config = dict(
    arch='gmlp',
    model='multi-label image tagger',
    dataset='abstract colour fields from 500 small random pattern networks',
    train_examples=50862,
    image_size=64,
    crop_scale_min=0.8,
    horizontal_flip=False,
    norm='layernorm',
    mlp_ratio=4,
    patch_size=[8, 8],
    conv_stem=True,
    layers=10,
    width=384,
    num_labels=7,
    residual_init='scaled_by_depth',
    optimizer='adamw',
    lr=0.00088,
    beta1=0.9,
    beta2=0.999,
    eps=1e-06,
    grad_clip=5.0,
    ema_decay=0.999,
    steps=29800,
    batch_size=256,
    epochs=150.0,
    lr_schedule='cosine',
    final_lr_fraction=0.1,
    warmup_steps=1490,
    weight_decay=0.1,
)
Rows from block 2 of a small multi-label image tagger, named by matrix and row number. Rows with one number belong to one neuron. Each number is 500 + 25 x the weight over its row's rms, rounded and kept within 0 to 999. All counts start at 0. Numbers have three digits each.
After each neuron's rows are labels from the 100 images, of 14848, where the neuron reaches its largest size: "strongest on" is what is common among them. Only what is clearly more common there than usual is listed. The data: abstract colour fields from 500 small random pattern networks. In brackets: how many of the 100, against the usual share in percent.
# u: gMLP up (value half) (model.blocks.2.mixer.u.weight, 768x384), inputs 273-311
# v: gMLP up (gate half) (model.blocks.2.mixer.v.weight, 768x384), inputs 273-311
# out: gMLP down (model.blocks.2.mixer.out.weight, 384x768, transposed), outputs 273-311

u.65:517532494523489504530517520472467481474485547531460474507470512532434503540502490498487515517512466527501481515507416
v.65:526488516496513526492493534507530549501501447495505562506477524499471475490498457449510526525514507496486545522465482
out.65:510496495491498472472479537494507510530515494519496463483512519498504499500494460495501472519523508461516460483513521
strongest on: smooth (56 vs 10.9); mostly green (48 vs 13.6)

u.358:453500518492482499521515519537497484476503534508473517482441504515476502524506512503489539517518522479485494479525449
v.358:441543543451473497522441484508484475515551503536526497504497496486529471489494504477505560491527509476499471460509508
out.358:518543471527540494485513478426507498455494492516497452515524487502469536473493508525508514469530533526468484500496525
strongest on: dark (31 vs 7.3)

u.247:471482490534493461520478480550482479480496565531463559541483514475518521556511538476520512477534522481465498504507478
v.247:492483522508515525512530486480496494518464474479516542501507542508469477476512439509517495528486519516509532516528530
out.247:537502522494522515456530477481496509517505469540484497500515503471490493507508462520487473487476499534508510512492501
strongest on: smooth (58 vs 10.9)

u.458:492504527533526462525506513527502468477496520499498526528465491490470534515458512497462520516537517513507511503476491
v.458:462487517452455504529504523501485462488524473474420537519503528511501486491507498470515447497504466520501536495503496
out.458:494497463439485538466479534535527519464550494526485591506496562486499510492491508516501472487496471485488485496475522
strongest on: dark (51 vs 7.3); smooth (51 vs 10.9); mostly blue (32 vs 13.6)

u.728:503470482526499486475484474480480470548493523524474481472512523532487525487519575476486550512532519512545441493501482
v.728:506429476516519496487511450492509542501510513460503482482497524507492473505494463462484519511529517505487493476483484
out.728:525480514525495545457507499519482513522457517529464467480470469530483497471498504520418493525475477444512532463515517
strongest on: smooth (73 vs 10.9); mostly blue (31 vs 13.6)

u.302:491514545535520480564524512500507490501505495514514502477490559470485481532474518483516520484497461525488496528505464
v.302:494466500511516507560503481507495462488517504506513497469471523498457487507507511475449544510516508518512499504513504
out.302:497530478494535494482471501511484485479511516472473495448461490520508488498510508485477529495522473475533500465543489
strongest on: smooth (78 vs 10.9)

u.620:470492516510499490538510470551513492510451543537492511494465486503507517493488494511462557495471519499520500476530455
v.620:504508487500519528566486471462484486458487515488444453498501490492490494511491505474510498513494500506501455515470481
out.620:487528529420533462500493556514481493463531497510503533523498542477503510498499528474530507504512479494486494481492483
strongest on: mostly green (34 vs 13.6)

u.723:492469503519455516520512544510483517469430489503507485487491549476510492520485503473532527487490504478497533547494480
v.723:487506486494462540505492501562487496492503505497497469485502469529500501523515547552475521475498475460525505534532506
out.723:461503479511511521506507493470530513500462458457487510501503481464491428514528555532521504465497525505484552524490476
strongest on: mostly red (67 vs 11.5)

u.42:473504468490503509524497498481499494456500502501485503459479494509505541506492509494465522469480509495536478504492512
v.42:473517515499469493532463497488515480516534489459476482461489516534533496551472499473479557483476475492519551486509517
out.42:518498496501507505507496534485470477507473516508492516526498456483536469483521525484555499519531514487445526480466543
strongest on: fine detail (77 vs 16)

u.548:491495534478481498513493517542518472503472485538490492478493490527481503520498469492438477500505492511520497508473493
v.548:495501526498501509532517539515496467487529473579486535483483555530497517513457514496467499532490514502542506524468504
out.548:487474501471517482479466475479542471504512513518464501481488492503526536525481511483460484458492471519506533515480514
strongest on: dark (52 vs 7.3); smooth (45 vs 10.9)

u.219:450513482505517491512467533541496506481526509483485466475441499493502465522479532520460486477520473448536501505482517
v.219:509474526470536496501489510506533515508474514464527521479485533502475519524454493485477511496501498470482534489491519
out.219:499506527480495474528477476499473538485507463500490488552500464483485456501490520499530479494479499545483464476493534
strongest on: bright (89 vs 7.2)

u.446:492491495501547492470497508520529499503505497570453491478492526491522476497483471523468510519515526488538484501485499
v.446:477474579477481465531454453544533469514545528545454515488488533505498506511477497484465538503540522483471518494487477
out.446:465473530488534505501505521521467496449512462485546476522512516565517532504526503484498511481518464505486508498550465
strongest on: fine detail (35 vs 16)

u.736:532475506446515499497527529534502488473468455527469508503530503485504457485523486517495505553546488457501515497480490
v.736:515513492538559455502471453502495504499511547514481485510519509514443478469496493482485465464519481526514470470475528
out.736:534516565512493459476491498514482447500498529485495535520509517520473488504535496489533566532526450480533482520520455
strongest on: fine detail (37 vs 16)

u.125:442503516514490491532486518547503503498545482504461520485460484486528467478497486489477486549496463484507446496494497
v.125:518515536493501477529445477559527502495497523482493511455515552501451485511485481495460526509480478469516505518454528
out.125:537494498468480497466551533491487510505516475458490456542542468458504484466537453540527464465496503500476512519509532
strongest on: mostly green (49 vs 13.6)

u.691:495545517493525478517524486491501480487477513527486483473454518491460499515504525542497512515535521492481518506497476
v.691:495500509515513506487496452483512463549477483452520509495497429494516485485488437488464498492527483480488531466501509
out.691:477521485496566495487472544536484476491509516449507502495494469467532527518500483463515531466495486492506486512546499
strongest on: smooth (43 vs 10.9); dark (35 vs 7.3)

u.649:487509541538498482520516486502495482528467527494507497480467490516425495519463468523442490540493513483538533451532479
v.649:488488503516519511479490490473498528495520495427521502491489541506520494498508439498506501536514490515466503482535486
out.649:544481458469502535473469479503517545513549462456492535492514560461529508493487513479494514505488484515520524475538522
strongest on: mostly red (97 vs 11.5); smooth (43 vs 10.9)

u.727:495529515507508466522504520518517459490451538516465516522497495545468534554500488521486497521543516465506521522477510
v.727:498467489497478489516501494473501475497516488496486538494471489494489498492518458498514492522521500539469538515529471
out.727:513487473469496514462500546456492517483488485467488477535519509525514501538499444530507511573488536484476507504527537
strongest on: mostly green (60 vs 13.6); smooth (34 vs 10.9)

u.732:512544493465540504558498484502511496470490508488461499473450536539495529484502499512482525509502499478469464488483511
v.732:493498513518527499516509477473511450491528466484468529450513487527490512492501456493457476498523493523501498521483485
out.732:486521472497535483489508528492499481511494495436479496470477509517485506510491488481468545549510546470479550489545519
strongest on: dark (35 vs 7.3); smooth (34 vs 10.9)

u.130:467533502508557479516485499547506503495467540527454469501455484489524491539481478496470533483539496487488489493463462
v.130:493505472459475521538485467566511524479478465495483538487428520500423508509479533484463511486511526494514533514498496
out.130:506529532455484517519451437495474480481533485488486472499503551567491483488498512493489554506513490496507537484519529
strongest on: mostly blue (32 vs 13.6)

u.513:511526540476524510498516499523493468487488491489497506501501457462516471499515504541484587507547541477497502528501498
v.513:498509486518499504506488464487471500522485471500508518520522478473483505491516523502521544506480544537508493480520468
out.513:512502544500534450504544523476504515487464523484505499528506486521475507517513535526497511504495570458466472515504483
strongest on: smooth (41 vs 10.9)

u.411:511489508491499503523544500512501473470479504515494515504494536509462500509484466492453486519475446478506532501498497
v.411:529474494482513505467523478440489463474492476501515523518524522545485491489524431508510467536481531547488515508504519
out.411:509536498517540525517486515487487508482481452503518490515477500466452499471520514530482512554493545510502491500480526
strongest on: smooth (73 vs 10.9); mostly green (69 vs 13.6); dark (46 vs 7.3)

u.583:475491489502485510481479493544497503524467523488478489470460570550509521523465520518488446484520510484542486485491511
v.583:529510521468477481478494534530572482499440474521488504524493489482526534517502522496491514506523526458485516516483526
out.583:490546525517551505508506456494452507474487496504500497547511483470492529511497502484544501465498498538487482460464543
strongest on: bright (76 vs 7.2)

u.720:487510544477515485517507507512498509499500515584522504497451549522511485514499514526456497505488492504511450517522513
v.720:440445515501510514523466467490469483473518542494490503456493494498514522519488496480491533504487510512511469481521526
out.720:528504519471500486524492546520529501512565472499534513502485525492526487507517499492518520475504523472503508529493477
strongest on: dark (39 vs 7.3); smooth (29 vs 10.9)

u.575:482478482532530520515480488561526521497395515492469440515498457488462504531494501516476536503546489473504519504526457
v.575:501513535487508513506480536513533522525532487507508498540511491502494531482509485489485469452466486493477507541466468
out.575:503492508518513493522560501494525492487456490537534465540546467501501538464511476495497510496505531568520532455501550
strongest on: mostly red (58 vs 11.5)

u.746:469472504512539518536472489521494432445472485486487473447514489493514508540481478488472515507535432484524497498478509
v.746:492520517499533474500527508554527497470496501523499496447487496486524470533497506507466494498519477499531535501455531
out.746:482521508441558532507547500552478493500512499525452513520470488486505556521502492521492518518463488484499495503535484
strongest on: dark (80 vs 7.3); mostly blue (51 vs 13.6)

u.706:440488514509475525517505485489516508494497505534499529504438470453493550546481441495472531503488508524482536510510466
v.706:518500518507511484498506498466507497519484488517491543504515491509453549488482519501466518498508535515507521489488477
out.706:513484537481499489491489514466497442508488512497511487453509551506502479507509452467494493510501448495474519501538482
strongest on: smooth (50 vs 10.9); fine detail (42 vs 16); bright (27 vs 7.2)

u.105:502488490521537477526506526497489458497493506505493447494490519510523471475516519492477550507532521485511459469526497
v.105:526500484468521505533524551505520513476520464521498497479483502529518475477497558510445508555487482484507527485498512
out.105:498494459500461501503506525534506513475510450467531476503470487494492519476497495491520499467484496514509468499522517
strongest on: smooth (85 vs 10.9); mostly blue (31 vs 13.6); bright (28 vs 7.2)

u.331:482500562511479466548485509492525462523522504517459520455509525513493538519514509472480519510495451502532499504510477
v.331:522481556522465496506507456516537491489492507482520480508509551498490499499485471515476520529508522505511520526481490
out.331:515499488478521493495566515481494482477484484467473512491535473449550534499557485495552518476491516544464533503525529
strongest on: dark (32 vs 7.3)

u.407:518449538489496451509521475481491472522501513465497506507515537528462496496501490505481502511531502466535497468503521
v.407:487497513470463489504485539481489493512508495503520504534510478508516487500507474501518492478456513497500536541498515
out.407:490477486495525466507493566471524508512522521542547501501539530518531467495521459480496498509523572502494508426460494
strongest on: mostly red (37 vs 11.5)

u.191:497496534502502472498480506519532477515473542519478491518465471508534494543475492518471545486534461446510483505517445
v.191:476508483486531509491529479551513499524480516503493551510481478508456536499476477523474495487501496462486558527494491
out.191:495492482472483524530504450497480497506492456489533516526509574496536504487523475520486494516489533530456530508531541
strongest on: bright (83 vs 7.2)

u.416:486488471504542469514485477517514500505517538540527529509463508466503516545472480491525513451517493493481500517461482
v.416:466435503527468504525491481528525526513562512540494483425470530528507511498473495510431487517507511477555555495524511
out.416:491525486497491502512553540495492518514511505510509489440491489523481481431517473497505505526491537494474486510519499
strongest on: bright (48 vs 7.2)

u.188:510526495500510451525476486512501473499536499547515522491481531515482459493491477492478509527523465497494508494472515
v.188:482495470505499524505476501471471483468511521495436499460516540581469538502485513489484487489504488517544508489520499
out.188:511554508542564520576533510484458492486490501481484513528508480486516464468521505499504511500495496527465492472477520
strongest on: fine detail (99 vs 16)

u.16:485476512450445475523493538489509460497496472526514491471509537525482484476486515503493481548541460448478479504501488
v.16:533495554507518488512493507521522484535480514496487508501527501518446487501477504526492489486535468514530542475507514
out.16:508484501503552524483518499500489524537499475510500493530519478449512511509527517497526470468493502503490468481495533
strongest on: dark (65 vs 7.3)

u.517:497534526534520505540484475488515496511481528502502491458512478487458481514483498511451519530521448503452526503506428
v.517:499520495508522501487484479478481503529532531522491530503463504478503514479496438477487485471507509498489441481473449
out.517:494455519460491525507453516469490534487480483467478495475504549498530536494499474472499508472492506517472515487499469
strongest on: smooth (56 vs 10.9); mostly blue (32 vs 13.6)

u.563:514522550498498464515494517498507519522502530569469567516519570495475502477504512480498515511471489522492550538492454
v.563:526562517514529504463487524476483501520490534518438502528525472569496496498538541497504521528502481535505492508524491
out.563:537500529482478490526509465467469503435546456515487496549467576487510475511478470530519467507488525477483489535482515
strongest on: smooth (34 vs 10.9)

u.390:495458569515537472583506501537518494498453489525494510481434523519502525523472509511425506520487485459531537524498510
v.390:497496542500518526534490454509506483515515529531470508521498484518532522485515480474500472548517478508466505494494461
out.390:489495489444544487517518524475488513477563483491581492504481490487483484474497508511514549535531560491472463472509527
strongest on: smooth (27 vs 10.9)

u.66:471521522495516483509509543533474464470530490531512524513473488546513496507488547503465492497536471504539442494493528
v.66:490468524474468477517472498556495484478485515455480493469484530520505480521501475538519553514494532484517516502483495
out.66:497507494474480515519468496541509511541512494522504468497503443522501497522492498506503500541474523497494486524486493
strongest on: mostly green (43 vs 13.6)

u.335:497473497487540471519483483525508470478482497517447474468497502524486503516479492488470526508510463541491480503468493
v.335:508522500477478487520527506463512474513522491490480508515503487541490486460515467509507447500508543536468513491510520
out.335:483492495416488483518476540521486501464548513515517492514497552522477474456509473513508499493485488473520504512489517
strongest on: fine detail (37 vs 16)

u.297:490548516488493450523492494519508474492501521511465497466476485537451521531472505495465521491522538494530535481467488
v.297:484441532512474512511474489541493497504486517494487498455485519500542510512475492509457503497528517486535546469478494
out.297:475559498448479558549472484529460486482490497481492526516508490516503510514501492485492515478494470540473513501482515
strongest on: dark (99 vs 7.3); mostly blue (40 vs 13.6)

u.356:494552512520496519480523485462515478524520508553507508560487528521512514536501501478495527538525500500508442503514467
v.356:512529446514496538470537531491514491466497463519521471516511463463466494480507497546509503516499489492488511526487478
out.356:506449521504503513496482519478485501539523466552528468505540509484532482471509453484535501525518539531501503461500492
strongest on: mostly green (85 vs 13.6); smooth (29 vs 10.9)

u.314:499470531453473529476489486501510531484478508501459504489512510484494477495505511531499512528528459470507532515458489
v.314:499521506479452477559506532509529471489524488525507555496504493485486498491513520509512518486498495489504507549499479
out.314:500491496475557509477486507518484499536515500520460532508528516526519505478501491489492457470501484502504532432491527
strongest on: mostly green (84 vs 13.6)

u.658:449489512470555486516495497523489485470533475511458522474469489503535529495493492509461531486507466446523504510472473
v.658:515476514506480487550516481500503529544543463497474483490488549512526471468509483523495499510498523512503483524521487
out.658:515546515515533498514518482488523530442537476512524460535462518479506472499506481493524500505505463526463483512479496
strongest on: mostly green (43 vs 13.6)

u.757:513503518517498492464485515504523514539475517496476459521487519516497510491487503519470541542479529475487505510513507
v.757:458476512498507511522484490515489501470502508488531511534491567466523511522521520477510526455481515494486484512499463
out.757:494473499513554538564530502489514514521516501527514478410500537509505517528475498495460487462501498491510494447496526
strongest on: smooth (29 vs 10.9)

u.387:481532512457501492494467485531481473530499518551462517512506483493508519489495517498511491497515469491522499504500478
v.387:505508486514484516543521492483502455490483513525529471530514442498452492489523434515512527531524522505510548512488462
out.387:506507501545566519481479537484472515497434502500511487531525512497537519480513507524513462524528534494481559441520549
strongest on: mostly green (88 vs 13.6)

u.692:525451513475484477572515487500496442530504497546478527492475526514495517518492461517495511449503466496512524493511480
v.692:500461498450526487486498544525468521488527478517503520540514510526504505455528448507496465509478497489511508538515504
out.692:502512464518567512497499477493479527489456474514477561553505490495484489525495509550498490518515480490460530494457510
strongest on: mostly green (80 vs 13.6)

u.527:508499499511487485526486505488471463478529559529530475498500510503522490517496505471519523500523510527464500509507487
v.527:517467493494533546547539506480498525527427486519529512501513487506480501485517442496482497503512517491510495465533465
out.527:488449495522503499493523516480515476487454473453522517473470506496546522512507475531481560488477527472456545498564490
strongest on: fine detail (52 vs 16); smooth (31 vs 10.9)

u.99:521500511483519498488524543498504491496453504518495505498497502527488506510500496518490462506497476493523481508505507
v.99:480466473540525480483518516492469486493530491476549519467505513536502519522516460512487470472495487531524498490526504
out.99:490565506513482525456472568501508487547529483492508462471506494500527513471491449473467509521497516484549461476549514
strongest on: dark (63 vs 7.3); smooth (38 vs 10.9)

u.37:476516495527512472492483501528481428454509545467461509520492520532494500551501519514495500566533454490509502521485446
v.37:480490524502504485536529514511492485525510518524464512499505510480491476522523502482469452486550470510494456532451479
out.37:482505441504532513504479532573547480532492482540500539483502498442525549521502520475492531479511501486515460485493506
strongest on: mostly green (51 vs 13.6)

u.637:533496496526479508562503518501504510506485529558460501517510529518443494516501497479482476530509494520451490504514439
v.637:521545533517493491472519481501519468513527502505453494522527434534504477513529547506493474500498464538500483486482500
out.637:502525497538474484448492484500502495482563466526507519501466482466521487571483501503494502528510485504554500499500523
strongest on: smooth (30 vs 10.9)

u.249:495454520522494515524479517542480479513539492492478486452484540531542506503488513508446492509510468438509528496481530
v.249:466512528485490518511478472562485544542523456467450504504507504524487519484502495526461501467480476482468543538474497
out.249:508526510499450516527502461506496496524488523468452498507461465484515477486499555532496569519459488480465537510524483
strongest on: dark (54 vs 7.3)

u.115:500498517497486456492512506496474483508512508493469512494495503516461468517509537515491559517524519498513487509507488
v.115:498516514521505510567520476490512506493498514499539487504486487495459507519539484537496525513517513510474530520548476
out.115:488498483492490543479471504511480540470488481479502488526500485492487496478508456528517516545506526471494518500496515
strongest on: mostly green (95 vs 13.6)

u.531:484538542508537493513492512468493514486467512559483531526503505518505512523478513487458556543503480478536489514514463
v.531:461523529479536501518519506522494514488581484467502506483473486507480526514499485524460492528483497501502525488544503
out.531:528562497503514524526536464495475482507478503495535462511535486551483515501516482517490543508518506525530549500524510
strongest on: mostly red (74 vs 11.5)

u.35:471523535474504499506513516491514479476502508538465472549505535542525484481512490475461508509519481483523495535444499
v.35:498501493518526511542489460494519478490506488520495481460480489522465489514484464507468501532494511497489460520512486
out.35:517538502508508492448516543462514504500498450528520529512555477478509474492508478484486490549499493483454470513519481
strongest on: dark (57 vs 7.3); smooth (34 vs 10.9)

u.268:480512523535520467494491484475486497511495510470479533521533517544487502516508455497506467481513494501496510497515468
v.268:524485529478512481495507515501549494491482515501515499495517497465469530510502493496465487472478544482523481515436510
out.268:512491511501557485507493493458478490502486504532514538520543507480483531492529499515541468465482493513452471494526506
strongest on: dark (62 vs 7.3); mostly blue (31 vs 13.6)

u.660:485502525538562512532469512506508458504463503522482450496492505494516496512457494497457512558495444481526480503526502
v.660:504561550525502498536502495487496486495520532476474510446519495520488493477530475503498444516509463524507506508556482
out.660:461507502446504469488451502540476477513498498540478476501469484566487571461492560506476523491499514476547478483506498
strongest on: smooth (68 vs 10.9); mostly blue (60 vs 13.6)

u.148:495531510543524502503496490497504501511511511572543502536457515506468478479509491498468514548498475477473422498532469
v.148:494486503510482470577510506529513476466493497475474511500518460509509503498509474515514453503479482529485518512543510
out.148:442516500516469479521461508529429461504504489495499509504486540525468516498510537473477515509515502482525451483496468
strongest on: mostly green (59 vs 13.6); smooth (42 vs 10.9)

u.33:488486519503519480480495491494484485490466517496474528479531476511518494502506496511474558499509528505491493522520499
v.33:503495483486509511538516529502536545487505476499525520528503510484511497474533463528499509505513539489497496556500472
out.33:477528444522504537494497528456536512471492495538510546509526526473507520503503477537504458562503495497456547510474563
strongest on: mostly green (70 vs 13.6)

u.717:485503520525493498574531457496504475541484513496503503536502462480504518518515508510509512476504487545476533525515534
v.717:517455514468514455490508540499477452536469471497490508504517489500526469472525481487522470506518518484546534484515570
out.717:504500495488494533502497513472520497512448487552520485511497518536510479509509497508513481527495544512524518479488536
strongest on: fine detail (47 vs 16)

u.591:482481546526522494567493489582511506515473519502500471493454486491466502508517544513493542504499511480477504516520504
v.591:498517475502544526527484458480490482467473523493492484508517542474469490481513488514513508470493457538497464521462478
out.591:505438495469501472500497492542511452507489481563459486479509493509493531503487516520509500509494539503563434500452503
strongest on: mostly green (82 vs 13.6)

u.519:496565525528493488541490507519482434451516530487441495504491476489470494518502507446507513498556415496497481509508488
v.519:511509522517463505525505506466531468493482499463493493483507533537495519493517501468484489503490530526489527528492511
out.519:463486510495486527506489487480510533490461510547469479479493524497515495503484502543467560483467528484513496511530490
strongest on: smooth (57 vs 10.9)

u.369:479519465534518482503500485496506482447505514515479476512463489541501524508517494481470510490528478496524484492544497
v.369:515514469465491513510520461489486491474501523515465512492486563523492505498503438484507448548488537474511515504510545
out.369:480587480490542518513537514456542472478497480483485503512505497507481486553457566489505510519496497490491464495513500
strongest on: fine detail (36 vs 16)

u.467:485519514495519515509513490509476510508483500497455511468415472484527490520503507539424572531525519470488521507512490
v.467:455502495496453528501498466493476524469519494507480486499471502489445463511470476475511538530496520500498438467514461
out.467:490471456506515492499472467472474459443520539485506481481515510517500507520544495486542516471524547513530484498482478
strongest on: mostly red (59 vs 11.5)

u.283:472554497452512512494433496541493490441488480468464505501516504502475548542478529495495555550505483482504468535476497
v.283:467486484520505520522531460512542527476480479494506537469464458457459522557469504517465548505488525507447517526501484
out.283:547562484501520477565501503483529499523493513477487515520520460491503519522515510458510482524503513528492435500512508
strongest on: mostly red (82 vs 11.5)

u.98:496475525472502477506453505543513524510502526519459466463518497540468534489451516533441507497510524460540489490483500
v.98:520485484507487503500507488469511490518482469523534500510532483495562491520488472484498497498524533524497516463440524
out.98:461513494526517525479473453543460517500487509446448493501522467499495517506488532494544517485512489522477433469537510
strongest on: dark (62 vs 7.3); mostly blue (58 vs 13.6); smooth (37 vs 10.9)

u.270:484514463485535498515503510476471516476484487486502470505494496507445499479511490500508545481510526510464461477514443
v.270:480540461535518482474504520477491512491542515506515527520511498504500530517486487511503533497532533533483457481505440
out.270:517519483517478482503478505469516520499498512511479531464507557481545469483504508509495479549502522476487493501526489
strongest on: smooth (65 vs 10.9)

u.590:476476509511493522502511447472503466481493539505511468487491487501450502516480495510468570515489477503513487522508445
v.590:509548503510517522480497476467512518481493516520495459538504490530502485471527496518521458511551495509488457515525516
out.590:437491495460521531495470524530533547518462448523496482514480485479508521515444494484472511488511502488536517442488572
strongest on: mostly green (51 vs 13.6)

u.28:496498539515499490511507487479502470501495515578496501470507469568466489523488500519442525544537475468544475483493464
v.28:499465479531455497512537482500523512505511479505496493486515495513485473502526444540498492503543488540450517533513494
out.28:484528501479408552501492478508500498485468487542511506530487538507507461496499518515504482477510510489444483542491474
strongest on: dark (60 vs 7.3); mostly green (54 vs 13.6)

u.512:498453531488471429496481496476471468500519533503471521476532510547492516525495487507502518497510516516503454503548460
v.512:499549561490502489510504485499533511497503482471499500534495468505518521496484511484475506524473506515493482487551526
out.512:460469498458504521542493497519489466486459489531543499514477485476502495489510490524498518529508527488536537504508490
strongest on: mostly red (85 vs 11.5)

u.441:487481537566528483549476467514529474477477525510490522447499463478460524526453494491462524516546481485487493501525449
v.441:501460508507552493532527493493482463471469495503497494450492505477488469488539477536536509515539468539504532518515508
out.441:485489490448515465481475521494486474511546448537483527520532531518475499507521499489540462522504489490490470492517476
strongest on: mostly green (56 vs 13.6)

u.30:482492528493527481515474495528487493495490524526504463474462490514484526515481499535458516481511497420511494493506477
v.30:448489502484458487556467435495513446445527524456451525483487525503503524484492526481511550472524477526482481501518474
out.30:502515507470462463459461487483474486448544519499490527500491520534519501497526500488517545474494493502440489522500475
strongest on: mostly green (36 vs 13.6)

u.256:473543520520493508517504506510506505480505494545482443468445499518488449507470489492450492502490485481486521500498480
v.256:509501530511468521516483480520475455501489487449455502447515499561452483494526484488471523497532468503525517505511470
out.256:544530454514531527492519486486505515511430482495507454480533435493489463525543478524526501539503467516497481508552493
strongest on: dark (39 vs 7.3)

u.142:477478491472479531509481472529510494467534509549499469476450536541515522544510513487499487506549459521507467498484498
v.142:544508533518518472482528516467480457525522526468483486473494484537502491504519508513495470479531464485521505488474502
out.142:498472475503550484528541518498464532468457508511492472537486502502470506466508558531499480479500536479486486507497547
strongest on: mostly blue (90 vs 13.6)

u.607:501511515521506485546459475537492470449458512489503465487508486551486486534489523504482584513494504521480504536512463
v.607:522512540491495514473478492501534466479502502526479486499519488506487464490478502497475507551559475485532483452488502
out.607:447505453514516525482489496469518474532517453485520528495515529515515500513503474481524495526497475500520465505527511
strongest on: mostly green (33 vs 13.6)